config.toml
dataset = "simulated stained blood smears"
image_size = 32
stem = "single"
optimizer = "muon"
gradient_noise = 0.1
ema_decay = 0.999
lr_schedule = "constant"
warmup_steps = 240
weight_decay = 0.0
adamw_weight_decay_other_params = 0.01
Rows from block 6 of a small self-supervised image encoder, named by matrix and row number. Rows with one number belong to one channel. Each number is 128 + 32 x the weight over its row's rms, rounded and kept within 0 to 255. All counts start at 0.
After each channel's rows are labels from the 100 images, of 14848, where the channel reaches its highest value: "top examples" is what is common among them; "peak on" is the class under the peak. Only what is clearly more common there than usual is listed. The data: simulated stained blood smears.
# c3: 3x3 conv, stride 2 (model.blocks.6.c3.weight, 320x160x3x3, each kernel summed), inputs 0-159
# c1: pointwise conv, stride 2 (model.blocks.6.c1.weight, 320x160x1x1), inputs 0-159

c3.270 [135  30 148  78 100 114 108  73 151 135 167 102  77 120 125 107 173  77 173 169 130 181 193 158 129 185 114 102 116 149 106 146  89 135 116 134 103 147 124 144 115 116  91 126 154 133  60 158 145 203 145 139 149 133 181 130 108 133 123 113 136 152 128 115 116 151  91 118 119 170 121  87 118 122 119  92 113 128 107 156 145 105 146 131 134 145 135 144 129 138 104 111 106  91  84 138 145 156 154  92 187  99  44 106 106 115 142 107  85 142 145 128 128 129 193 133 131  71 140 130 108 124 148 235 136 118 125 105 133 202 107 178 109 160  74 132  61 141 166 119 129  69 125 117 118  78 152 137 170 153  82  71 125  61 119  91 116 102 128 179]
c1.270 [185  55 129 110  98 102  98 120  90 167 129 108 114  96 128 121 138  70 153 158  75 212 212 131 174 157 139 168 151 157 121 172  64 141  84 109 143 182 165 128 114  96 111 110 127 114 101 144 161 171 156 109 147 105 212 171  92 124 178 109 111 124 143 116 154 159  87 118 135 123 130 126 136 174 101 112 123 118 137  68 108 134 166 136 136 145  70 161 114 120 117 107  87 134 114  74 159 115 161 135 126 115 169 150  99 140 142  91 147 134 127 120 117 104 201 133 118  29 135 114 170 137  97 195 179 119 113 101 122 171 116 169 123 175 107 185  84 113 137 131 146 107 161 117 109 114 153 108 172 126 131 122 153 111 129  74  88  92 183 143]
top examples: lobed nucleus
peak on: large cell

c3.210 [151  49 179 113  99 156 119 155 152 124  62 160 176 137 147  90 104 179 164 104 148  97 118 136 105  79 127 136 155 133 123 108 112 140  94 133 175  83 149 146  91 108 120 113 114 187 114 137  74  87 103 111 134 118  76  71 112 104 128 111 105 146 116 187 144 213 150 133 118 101 122 139 162 151  97 152 153 114 127 104 148 131 143  94 106 118 135 118 129  67  89 135 194 124 105 167 127 118 161  95 102  98 196 215  56 149 167 215 107 174 162  93 143 155 134 132  56 129 173 141 161  83 185 148  74 115 141 159  97 125 169 153 143 135 102 113 135 130  86 107 141 152 111 108 122 142 156 116  90 159 123  92 102 127  87 104  96 130 154 104]
c1.210 [149 112 117  84 112 181 128 133 123 156 100 155 148 141 155  91 121 193 203 121 138 132 135  57 119  71 128 130 109 139 125 124 148 137 106  91 157 109 102  93 147 150 110 106  36 121 107  90 127 140 105 119 177  76 104  76 115  84 146  75  82 115 125 177 166 148 142 161 157  95 135 135 167 121  95 140 145 134 105 124 105 140 110  80 106 126  99 162  92  84 138 171 213 117  88 128 128 113 160 119  93  89 178 177  46 145 148 169 113 142 168 127 152 131 153 145  36 100 190 174 167 113 161  94 158 159 148 168 105 111 119 152 161 107 135  94 117 138 124 124 174 139 148 144 101 146 131  77  91 124 113  75 105 116  53 105 104 134 119  96]
top examples: two lobes with orange grains
peak on: large cell; nucleus

c3.198 [ 89  93 221 135 134 126 114 135 180 115 164 117 148 121 131 130 121 143 126 167 119 177 117  99 110  67 114  93 106  80 144 123 125 111   7 121 129 120 151 127 109 124 150 171 128 177 115  70 113 120 151 110 129 129 119  78 122 162 129 132 102 121 145 129 163 121 129 136 159 129 141 159 146  98 155  35 165 177 103 110 191 204 141 144 126  98 134 156 132 100  81  95 117 157 161 132 170 115 160  81 125  78 161 155  50 133 120 120  71  95 136 130 114 157 188 133 120 130 121 143 112 127 166 135 131 112 135 151  35 103 139  63 162 154 121 117 131 141 127 118  95 126 141 116 137  88 135 129  72 189  96  66 182 121 128  71 155 141 129  96]
c1.198 [100 103 126 146 142 101 144 200 183 163 181 128 141 120 136 136  98 158 109 149 168 178 147  95 119  72 128 135  97  53 175 102 138 138  20 105  76 126 121 123 125 110 114 149  94 157 156 114 164 101 112 100 127 118 169 101 126 120  97 194 126  64 131 130 117  95 109 182 150 124 164 127 132 144 118  63 165 164 155 128 153 167 148 141 107 109 149 185 102 121 112 109 144 123 158  84 153 154 187 110 128  71 186 186  91 155 162 108 114 133 114 112 104 122 164 109  99 107 156 116 126 196 144 108 116  88 114 161  57  59 138  88 137 168 114 147 123 159 136 136 106 166 123 137 140  91 136 144  76 172 104  70 140 105 107  61 119 152 100  97]
top examples: two lobes with orange grains
peak on: large cell; nucleus

c3.128 [135 154 179 131 112 127 146  83 114 145 152 136  73 117 108  24 151 106 136 122 121  46 120 121 111 137 134 126 121 131 162 113 121 142 139 130 135 113 138 106 125 131 143 165 143 130  79 122 199 130 149 140 126  99 138 196 121 124 133  54 115 126 131 165 128 118 196 132 110 102 197 136 187 153  81 111 115 142 128 135 166 127 158 111 131 128  93 116 155  99 109 160 110 146 136 174  36 113 105 187 125 161 133 190 127 118 111 130 131 126 124 113 147 139 141 130 137 137 100 156 125 104 106 112 106 126 148  79 160 182 172 109 163  97 146 131 119 177  92 122 119 129 126 121  76 106 103 167 175  94 114 113 104 120 174 134 114 105   0 140]
c1.128 [110 170 159 121 127 180 128  97  92 124 157 127  94 115 151  65 147  66 152 131  91  64 138 121 121 135 143 101 128 139 171 116  98 130 152  99 150 110 170 133 147 148 122 164 152 106  90 143 181 119 137 115 142  85 201 189 104 104 108  99 133 117  96 159 117 119 187 145 106 141 149 132 169 186  68 116 126 123 120 142 157 150 157  91 121 105 100 134 128 139 135 140 123 167 181 135  87 132 128 156 132 182 155 183 120  96 136 117 132 124 132 172 143 164 125 140 150 153 141 159 116 139  86 111 105 127 128 113 142 165 159 107 149  59 158 132 132 160 153  85 154 159  89  74 106  94 114 181 169 131 131 131 136  87 112 119 118 117   0 141]
top examples: discs; band-shaped nucleus
peak on: small cell; large cell

c3.308 [150  58  93  91  76 115 144 136 188 111 103 140 204  97 143 155 128 148 105 105 101 130 131 124 110  45 111 117 146  81 160 106 101 184  66 155 136 167 105 119 106 104  86 163 132 143  97 143 109 150  84 108 117  91 103 178  90 114 100 176 124  91  99 156  97 210  92 104 170 118 137 110 138 136 130 158 106 108 147 150 139 146 125 134 110 187  94 111 146 110  78 160  84 119  97 128 149  80  55 116 191 114 141  34 103 133 109 112 184 101 184 114 108 107 170 124 141 106 123 111 135 134 193 183  73  93 127 131 113 111 134 109  82 136 147 131 168  92 146 148  97 128 143 102 181 167 158 175 107 149  99 134 120 114 128 127 115 179 157 108]
c1.308 [ 95  88 150  81  77  78 167 180 171 102 132 190 162 114  92 178 125 124 129  99  99 108 110 124 124 113 122 141 153  96 182 139 109 168  94 121 135 179 117 152  99  87 146 154 104 120 135 152 163 133  70 109 143 157  83 131  85 153  87 125  93  66  77  99 145 210  86 148 125 108  86 126  43 162 146  75 128 135 136 134  98 131 106  98 111 150 100 111 148 157 142 135 121 134 153 122 110 142  97 100 118 116 140  70  89  86 111  99 193 121 159  67 160 145 135 121 118 117 187 116 143 147 144 127 139 125 133 165 134  88 142  89  29 111 133 149 134 187 135  93  99 185 109  68 163 163 120 142  83 114 113 109 104 156 106  86  65 156 153 146]
top examples: lobed nucleus
peak on: large cell

c3.118 [102 113 163 118 122 137  94 188  98 130 120 113 133 125 148  99 109 119 103 125 180 125 127 152  61 136 159  85 135 150  84 108 136 100 132  98 151 111  95 135 151 127 158 198 141 167 153 122 113 136 159 127 146 142 106  82  70 161 103 103  93  91 186 176 138 158 110 115 106 190  97 148 101 108  98 144 102 157  70 133 134  95 145 138 119 119 103 107  97 101 125 128 128 138 142 162 194 148 189 106 100 114 106 110  98  70 124 195 117 104 130  52  82 132 138  37 114 119 126  73 141 141 139 166 115 116 172 184 117 126  69 166 153 156  73 119 131 106  93 145 101 191 176 139 143 109  18 138  78 133  74 125 167 133 144  97 127 167 144 110]
c1.118 [ 93 148 156 103 138 156 124 130 119 144 100 145 184 129 184  92 121 130  92 119 161 125 120 145  94 126 155 127 160 132 181  81 151 192 151 129 109  96  86 196 104 103 150 185 163 201 123 140 134 132 176  97 126 146 127  40 110 154 138 100 122  95 189 162 122 144  92 136 135 186 128 116  84  97 112  78 138 171  91 103  93  81 121 109 119 118  71  65 131  69 104 141 127 124 153 135 132 170 161 104 157 133 132 144 111  78 112 167 109  98 139  55 104 139 156  62 162  79  79  56 141 138 148 124 179 112 116 170 123 123  72 165 134 146 109 129 149  86 126 150 106 153 173 127 129  94  97 115  80 135  73 156 161 124 112 102  81 147 181 133]
top examples: kidney-shaped nucleus; two lobes with orange grains
peak on: nucleus; large cell

c3.10 [143 108 180 115  98 150 161 110  93 104 163  69 112 138 140  88 159 168 106 101 163 133 100 169  77 109 139  70 128 143 178 137 129  83 155 143 132 111 128 106  87 177 174 126 164 110  95 135  80  56 162 148 139 101 107 112 101 158  94 126 150 114 186 123 145 100  85 158 105  81 124  94 156 161 109  94  99 137 142 125 176  84  99 117 123 123 128 168  95  91 151 137 107 102  88 151 163 131 185  99 182 113 151 118 152 147 146 189 136  76 146 115 112 145 197 121 114  96 129 133 114 137 121  85 111 181 123 133 197 174 101  36  54  98 142 121 108 142 181  59 128 116  83  47 155 129 107 122 121 143 134 137 104 171 119 100 146 134  92 165]
c1.10 [108  41 166 125 104 164 119 120 107  71 152  91 120 148 133 140 164 122  88 113 154  90 125 182  96 151 114  99 151 135 253 193  96 123 101  78 159  96 180  90  97 148 137  83 126 137 133 132  61 142 150 120 128 118 147  95 107 131 122 104 111 137 161 137 160  96 125  92 106 115 117 153 138 147 135 101 104 178 206 129 107 106 147 104 150 101 112 176 108 123 126 141 145 120  94  95 162  77 131 129 127 124 131 147 134 169 157 100 126 127 167  93  29  97 135 140 133 107 137 161  93 122 104  92 175 156  88 146 131 131 119  23 118 145 155  95 113 167 108 110 172 160 137  59 134 168 111 124 126 131 100 146 151 107 110  61 127 170 120 176]
top examples: kidney-shaped nucleus
peak on: large cell; nucleus

c3.302 [102 134 172 109 116  95 136 119 139 154 155 105  84  97 132 136 104 106 137  76 144  85  92 133 131 112  91 118 122 136 100 143 104 140 162 135 163  99 115 119 106  97 190  76  86 151 190 167  94 110 146 125 165 143 118 138  52 141 104 118 102 160  88 117 173 140 156 102  68 155 115 135  83 129 101 115  98 123 138  89 120 112 156 103  88 109  67  89 108  91 106 181 156 141 131 133 107 115 140  42 139 124 106  87 112  75 152 135 110  91 144  63 182 157 182  42  92 145 112  87 106 151 109  76 143 128 175 146 102 141 107 120 143  90 140 186  70  77 132 168 114 196 155  98 108 165 159  82 136 108 136 179 131 109 182 114  94 102 130 185]
c1.302 [125 123 189 112  80  92 153 142 132 146 153 110  48  88 152 181 135  92 136  45 140 116 118 142 139  58 112 115 100 179 130 141 152  97 108  87 115 129 151 149 107 122 150 100  69 124 150 146 114  92 105 154 190  97  75 130 132 134  88  99 135 119  72 151 149 105  92 141  84 127 105 125  59 131 106  98 175 120 119 116 138 134 151 113  80  66  37  88 104 111 115 178 171 113 126 130 112 116 100  70 134 132 100  42 117  85 129 112 130 130 127  84 125  75 132  49 113 123 120 109 132 133 123 127 142 129 122 148 121  96 164 108 108  73 146 210 129 122 147 171 114 175 173 139 101 117 137 127 140 145 128 166 109 101  97 114 170  73  77 167]
top examples: lobed nucleus
peak on: large cell

c3.145 [118 128 119 115 105  93 136  85  85 146 133 131 128 133 143 108 108  66 152  76 200 110 132 154 112 171 121 135 130 151 143  92  79 129 110  70 139 101  73 131 138 142 120 129 159 151 115 140  83  87 111 141  52  98 135 161 107 139 105 133 109  93 146 143 125  92 103  96 164 128 137 142  58 124 192 146 154 123 105  96  87 134 105 144  82 170 155 135  90 155  99 114  82  77  93  71 141  70 176  86 127 103 122  61 121  54  61 137 109 124 122 134 107 130 135 142  49 144 119  89 111  64 183 125 147 148 124 122 189 134 156 106 210 141 133 120  76 133 120 132 101 181 137 137 159 164 134 162 114 140 112 121 174 185 129  54 163 127 161 124]
c1.145 [ 86 169 130 133 101 112 144 134 116 167 120 115 132 147 144  82 142  89 110  87 154 139 156 165 176 149 183  46  87 126 139 138  82 106 141  61 137  75 129 125 120 148  96  88 156 188  94 188  73  77 108 103 148 100  97  98  91 100 120 112 158 125 179 130 158 144 109 189 139 130 107 156  38 146 159 103 146 154 141 151 130 134 109 160 118 153 133 148 150 139 111 156 152 141 104  73  86 145 120  56 156  62 152 106  94 109 122 141  72 119  95 185  65 125 150 130  65 135 115 145 113 126 183 184 149 125 162 125 160 147 148  85 219 147 143 133 114  82 104  96 102 144 102 129  98  99  97 150 120 139  83 116 168 164 147 107 156 125  99 138]
top examples: discs; dark grains
peak on: small cell

c3.181 [163  69 178 112  68 143 167  61 152 149 101 187 145 132 141  94 131 122 112  89  81 134 160 135  78 155 120 132 105 163 113 136 110 132 140 117 162 186 139 191 211 115 172 104 111 145 120 155 166 200 144 100 105 122 170 112 160  60 150 140 121 132  48  81  66 139 117 151  98 180 121 147 138 147 108 147 157 145  97 106 196 155 126 127 157 159 116 159 129 175 102 133 157 116 148 144 131 176 194  94 186 145 151 153 155 111 106 155 109 116 115 120  76 134 172  85 110 130  89 115 173 124 151 118 150 132 142 153 106 138  89 151 173 134  95  88 150 159 159 135 175 172 125 165 153 142 137 103 106 125 116 142 192 153  57 151 162 135 127 168]
c1.181 [212  77 169  80 117  81 115  35 147 121 174 188 156 114 143 112 139 104 108  90  89 104 167 167 131 200 176 106 127 132 116 157  96 162 121 130 214 156 141 126 170 111 185 100 162 153 131 145  95 156 154 116 136 155 157 105 143  74 142 145 141 112  88 114 101 163 118 164 135 156 146 118 181 145 124 153 169  86 114 120 199 131 117 150 138 140 117 162 133 150 116  95 107 125 152 134 140  93 145 150 190 136 189 162 138  91 141 181 102 120 135 139  43 150 140  81  92 157  92 127 138 121 143 119 153 106 141 149  85 151 102 138 164  80  95 111 148 116 176 106 162 127 174 170 116  97  66 165 107 128 127 100 133 112  76 151 173 116 110 170]
top examples: kidney-shaped nucleus
peak on: nucleus; large cell

c3.62 [149 111 136 157 108 146 150 122 139 105 131 120 189 106  75  92  75  77 176 106 168 103 136 139  95 178 157  96 115 159 110 182 191 104 111 182 151 121  95 158 129 178 168 172 149 179 118 154  96 159 133  75 113 118 149 134  90 145 101 140 115  95 151 138  65  79 119 144 103 159 115  80 115 116  82 139  94 149 133 154  48 169 155 124 125 111 134  78  99 121 110 138 135  12 144 115 143 148 145 107 126 144 114 113 176 122 130  94 124  97 160 124 111 132 145 111  72 101 143 145 150 109  93 124 158 118 153  74 109  37 110 118  98 150 142 154 100 100 104  89 125 165 211 145  96  92 155  75 149 132 142  55 152 132 125 112 172  99 117 135]
c1.62 [128 116 125  96  86 157 103 152 108 112 177 133 165  98 139 103 200  59 201  85 136  76  93 153 142 156 185  85  51  99 127 153 130 106 133 136 130 159 111 162 101 178 172 196 109 117 132 136 123 114 105  85 128 138 188 141 106 140 128 118 119 181 141 103 117 109  75 184  93 163 138 162  69  83 113 119 156 169 127 168  74 160 103 116 104 130 164 110  88  85  95 132 132  52 161  73 139 156 181 132 139 144 122  96 107 136 110 147 145 132 143 126 125  85 118  99  78 121 190 148 137 109  80 151 144 124 132 101 107  62 117 128 143 116 109 164  85 107  85 145 153 173 194  78 117 121 132 102 134 127 116  91 188 138 127 101 149 171 138 163]
top examples: two lobes with orange grains
peak on: large cell

c3.58 [ 97 107 148 126 163 146  93 130 147 146  99 169 194 103 114 105 131 153  89 127 104 141 106 134 147 133 125 110 146 156 124  82 129  98 136 101 124 141 112 115  84 133 173  95  92 170 104 116 144 147 144 112 154 154 151 117 123 144 157 138 115 140   0 108 154 153 134 102 146 166 120 189 131 113 138 134 176 183  67  87 171 190  87 162 137  87 195 109 115 126 134 137 126 116 171 158 107 150 138 115  98 101 107 175 148 138 101 132 119 101 126 119 172 147  94  58 125 181 111 162 158 146 118  99  79 119 125 172 145 163 143 150 155 167 149 142 117 147 171 129 160 161 144 120 153 173   9 161 113 135  68 141 182 118 141 118 107 194 170 126]
c1.58 [ 67 117 149 110 136 210  72 140  96 155 113 165 166  94 123 128 102 147  75 101 107 127 140 133 161 105 175 128 116 130 124  94  79  80 134 128 119 134 147  95 124 174 153 121 121 170 128 103 158  98 129 123 161 150 132 116 134 153 127 126 154 140   0 131 113 129 123  95 140 157 113 195  97 111 128 103 149 183  98  89 176 136 201 160 148  88 147 119 116  90  96 160 135 144 169 142  73 102 145 124  64  94 135 127 157 140  88 104  87 115 122 133 114 137  56  95 150 141 137 147 179 118 167 161 128 137  87 157 150 149 135 203 182 131 153 131 149 167 138 129  78 158 175 102 168 137  66 175  96 106  81 111 162  98 135 146 121 160 148 115]
top examples: discs
peak on: small cell

c3.107 [128 138  98 126  90 131 141 136 158 129  99 135  67 157 111 201 156 155 172 121 165  82 131 130  97  82 161 148 161 136 119 120 180 108 129 151 187 132  96 166 111 125 129  91 150 101 152 193  70 151  93 118 171 118  92 112 122  61 102 107  69 124 127 147 140 148 122 113  92 115 111 104 145  67 201 135 113 116 130 118 122  78 131 116 104 132 104  83 141 111 102 143 129  88  44 125 100 143  55  87 154 164  94 183 144 138 190 129 124 114 102 218 135 149 154 174  96 111  74 117  86 125 116 133 185  71 129 119 139 133 125 126 137 101 153 142  72 139 131 108 139 104  94 126 114 107  80  30 150 101 128 102 116 175 117 166  94 106  90 123]
c1.107 [ 95 103 172 118 121 150 148 116 115 139 129 118 130 134 116 178 182 109 159 150 145  66  96 125 135 137 143 180 141 121 142 144 113 111 164 138 100 132  85 162 105 115 108  42 128  92 119 168 158  97  99 170 120 155  72 117 134 176  71 139 108 110 105 148 123 109 144 141 122  51 131 120  94  66 135 101  89 175 149 131 136  88  84  76 110 145  88  89  92  97 134 149 156 115 104 126 105 163  71 125 170 152 124 147  86 117 108  82 152 133 117 152 180 126 164 180  71 117 144 147 126 160 125 107 118 114 101  97 158  76 135 119 172 124 156 149  88 153 118  67 110 117  74 140 102 109  85  18 152 110 115 154 131 140 109  84 158  40  50 126]
top examples: kidney-shaped nucleus; crescents
peak on: large cell

c3.114 [160 107 127  82  94 129 153 125 104  94  66 123 201  78 118 115 140 110  57 130 126 122 118 124  96  76 127  97 141 156 165 148 162  96 133 165 113 130 129  76 113  87  32 155 132 162 148 122  92  85 106  91 137 132 105 121 129 118 115  77 150 100  55 150 110  94 143 178 108 108 108 123 115 169 146 139 165  99 133 151 142 113  97 127 166  61 116 172  87 139  75 168 137 111 156 153 186 112 131 112 102 152 105 108 137 118  75 110  83 141 155  99 110 134 124  98 121 127 174 146  97 112 181 127  90 189 180 143  91 144 140  48 100 160 160 165 150 149 122 117 133 206 138  78 160 114 129 201 104 134  83 104 113 140 152  75 166  82 139 122]
c1.114 [158 141 122  91  61 101 166 106 143 115 147  74 195  51  88  94 188 136   2 154 153 131 124 119 146 114 171 125 138 173 197 194 139  81 152  86  91 150 171 106  94 191  80 118 137 113 138 114  97 127 145 104 114  94  94 146 158 149 135  51 156 137 120  93 130  85 109 135  97 108  79 126 134 120 127  91 142 109  94 167 161 133 155 114 147  81 111 169 122 130 115 188  95 118 139 131 146  68 110 122 134  98 106 143 108 160 103 169 130 147 105 169 105 131 115 107 135 151 147 172 121 155 143 104 105 164 140  84 135 150 121  80  57 150 159 157 166 157 138  96 122 152 105  59 152 154 139 135 120 123  83 108 130 159 110 115 170 118 119 153]
top examples: kidney-shaped nucleus
peak on: nucleus

c3.115 [105  87 131  99  65 165 140 127  94 150 119 134 127 128  63  90 104 152  84  56 142 140 145 102  90  67 173 128  73 152 151  50 114 114 174  94 185 144 117 104 130 129 141 104 116 135 113 119 111 110 161 116 148 122  38 104  95 142 132 125  67  97 127 121  64 135 160 147 188 101 118 173 154 143 133 118  97 175 124 125 130 193 107  96  65 146 135 117  97 115  85 100 152 126  79 102 111 127 166  97  67 121 147 107 127 118 137 148 104 142  80 125 160 138  91 196  39  96 152  98 144 105 214 132 129 142 159 146 178 121 133 134  97 177 139 159 139 104 123 114 104 179 132  93 120 131 129 114 198 104 146 123 138 171 113 139 146 124 123  88]
c1.115 [105 128 137 101 120 166 160 134  96 178 140 110 206 158  83 153 111 103 120 103 172 143 169  80 121  72 134 141 120 140 136  89 138 115 153  93 161 118 122 125 159 188 146 118 138 142 142 149 138 148 172 149 119 160  59  60 105 133 125 110 131 104 161  89 100 143 147 168 118 102 158 204 147 112  93 111 115 172 141 120 119 199 153  99  52 147 165 151 126 142 101  61 131  82 110  68  97 158 167  99  98 120 128 138  63 121 132 185 126 179 131 104 131 159  53 129  83 167 173  89 113 128 166 100 140 117 134 130 155 103 122 166 135 147 172 144 151 135 133 132  80 134 140  30 115 117 108 128 186 122 156  79  83 165  76 100 126 139  97 126]
top examples: kidney-shaped nucleus
peak on: nucleus; large cell

c3.138 [ 99 124 119 144  98  92  70 158 146 104 175 133 139 143 118 147  94 143 139 163 107 148 101 136 107  86  92  84  95 156 124 125 110  88 125 136 147  80 131 140 127 138 115 124 187 197 106 121 118 172 117 192  80 124  85 118 111 144 112 138 112 129  84 130  64 168  67 133  89 151 145 171 115  82 158 208 171 131 120 151 115 152 178 154 151 147 157 129 115  63 154 100  90 188 130 153 128  78 178 143 117  32 131  63  92 101 123 116 156 121 118  94 135 127 160 130 171 163 130 122 140 133 132 136  81  84 110 121 183 194 139 103  78  77 148 159 131 120 128 155  53 133 110 136 157 131  78 196 119 109 136 138 164 138 108  80 135 124 136  63]
c1.138 [138 138 141 138 148 105 114 115  89 113 157 164 170 156 135 153 120 151 106 150 136 112 124 100 101 121 136 111  69 150 102  84 103  74 193  98 162 101 111 141 140 153 115 139 130 174 111 133  89 127 164 238 105 130 118 128 103 207 187 139 122 120 139 119  28 151 126 136 150 144 156 171  64 107 118 123 200 155 153 112 147 144 124 163 155 180 107 133  82  86 129 126  98 156 102 150  92  67 122 126  95  94  91  57 117 102 126  86 203 156 107 107 150 105 124 162 156 120 130 146 142 114  73 184 111  95 112 139 179 166 111 156 131 110 133 169 154 150 113 113  79 121 140 165 101 161  93 166  96 119 104 183 179 124 170  97 123 119 152  78]
top examples: lobed nucleus
peak on: large cell

c3.50 [125  76 155 128  58  95 156 106 118  76 155 107 142 161  85 102 172 121 134  87 138 107 101 142 113 108 143  96 112 183 214 144 107 126 117  48 103 119 130 105 135 173 111 104 129 165 146 104  92 136 169 168 111 101  89 116 158 129 129 101 114 173 216 110 125  80 136 109 133 129 160 127 151 168 155 141  81 142 118 106 129 118 111 140  89 119 164 109 182 123 135 185 137  82  84 140 154 100 171  92 125 144 148 130 128 167 135  95  89 109 165 147 123 129 138 101 170 115 168 146 127 122 138 101 169 164 138 216 157 138 113  76 168 119 129 144  55 205 170  89 158 138  58  59 100 123 166 102 130 169 136 145 100 101 132 101 119 123  74  87]
c1.50 [108 107  99 155  83  12 144 120  96 108 115 157 168 161  70 108 151 196 119  99 111 101 127 149 110 100 137 104 161 208 179 192 116 136 130 130  81 144 152 143 162 167  53 123 137 145 126 111 109 137 130 134 130  79 104 126 154 124 109  81 179 136 169 146 148 108 146 128 157 146 185 171 112 172 152 125 124 121 113  85 109 107 121 134  97 117  79  90 125 120 149  98 146  64 119 104 142  84 170  96 151 125 142 118  99 172 190 126  95 126 133 164 101 130 125 103 145 113 128 111 143 121 131  91 174 122 126 184 181 173  93  31 192 129 107 141  93 133 161  65 147 127 127 116  70 113 135 101 116 149 173 159 140 110 185 102 116 114  93 128]
top examples: kidney-shaped nucleus
peak on: nucleus

c3.299 [129 106 158  83 112  89 131  97 178 137 135 133 125 119 147 145 101 108 172 140 110 136 171 126  96 119 102 120 148 181 101 185  84 113 135  88 153 117 135 138  89 150 113 156 111 134 106 123 148 102 128 168 112 126 140 138 108 109 123 232  82  74  95 110 117 105 152 163 121 147  97 146 114 174 122 105 128 134 101  90 113 134 151 160 120 126 119 132 135 127 113 109 119 151 109  74 138  99 120  68 156 163 144 152 115 140 148 177 107  95 176 132 132 144 162 147 166 136  98 134 156  79 226 154  95 131 127  94  92 109 171 196  88 111 170 116 144 123   0 201 120 150 126 124 168 103 153 133 141 151  79  86 133  63  90 129 122 143 115 173]
c1.299 [136 101 147  81 100  95 161 111 185  85 115 124 147 159 181 130 135  74 178 161 100 165 127 120 128 109 117 115  48 176 107 129 108 113 122  54 143 154 102 144 107 160  64 127  98 170  80 107 151 122 144 125 109 154 136  95 119 172  82 160  77 101 120 111 126  96 137 158 105 111 113 104 151 144  94  52 156  80 127  58 104  90 136 118 159  79 101 115 113  84 145 117 169 112  75  75 117  95 158 142 133 131 118 120  82 154 149 164 107 141 156 141 106 122 118 156 140 149 110 123 172  86 144 168  70 126 141 145 108 141 151 173 102 126 146 165 154  71   2 165 142 140 164 124 154 140 135 139 172 151 104 100 157 105 109 124 118 173 142 199]
top examples: lobed nucleus
peak on: large cell

c3.157 [191 125  72 146 128 117 161 210 126 187 117 145 161  73 199  59  93 138 128  76 127 144 127  95 146  97 115 131 163 167 189 109 111 136 124 102 165 142 148 109 137  69 140 108 146 125 139 174 171 139 122  95 103 153 168  79 107  74  69 106  99 103 138 130  92  90 105 153 155 118 140 130 166 103 109 116  86 103 141  87 136 144 146 137 158  65  97 179 109 126 138 136 162 123 135 129  46 132 122  93 141 139 153 111 112 170 161 149 137 158 138 153 154 110  79 103  90  86 121 121 116 115  80 180  89 129 151 128 137 156 109 154 118 176 170 157 128 171 124 143 191  89 121  72 104 159 116  96  89 144 133  50 169 143 116  81 166 188 123 150]
c1.157 [115 128 117 121 102 112 118 152 162 173  80 123 157  95 190  88 138  70 138 123 171  89 126  83 140 129  99  89 142 104 236 118 145 116 121  86  87 105 158 149 185  98 118 128 178 100 144 123 124  97 122 106  94 156 139  81 143  66  18 149 138 153 144  76 165 129  68 136 108 155 140  96 119 162 157  98 109 168 108 102 116 154 130 144 130  71 108 122 144 138 125 111 146 104  89 138  76 152 100 141 139  66 154 104 161 126 176 158 186 133 147 163 121  99 103  98 127 116 114  95  77 110 127 138  92 142 167  91 127 164 111 138 195 182 147 152 140 178 128 142 149  67 152 116 168 155 130 148  80 146  83  81 134 143 123  64 105 162 156 129]
top examples: two lobes with orange grains
peak on: large cell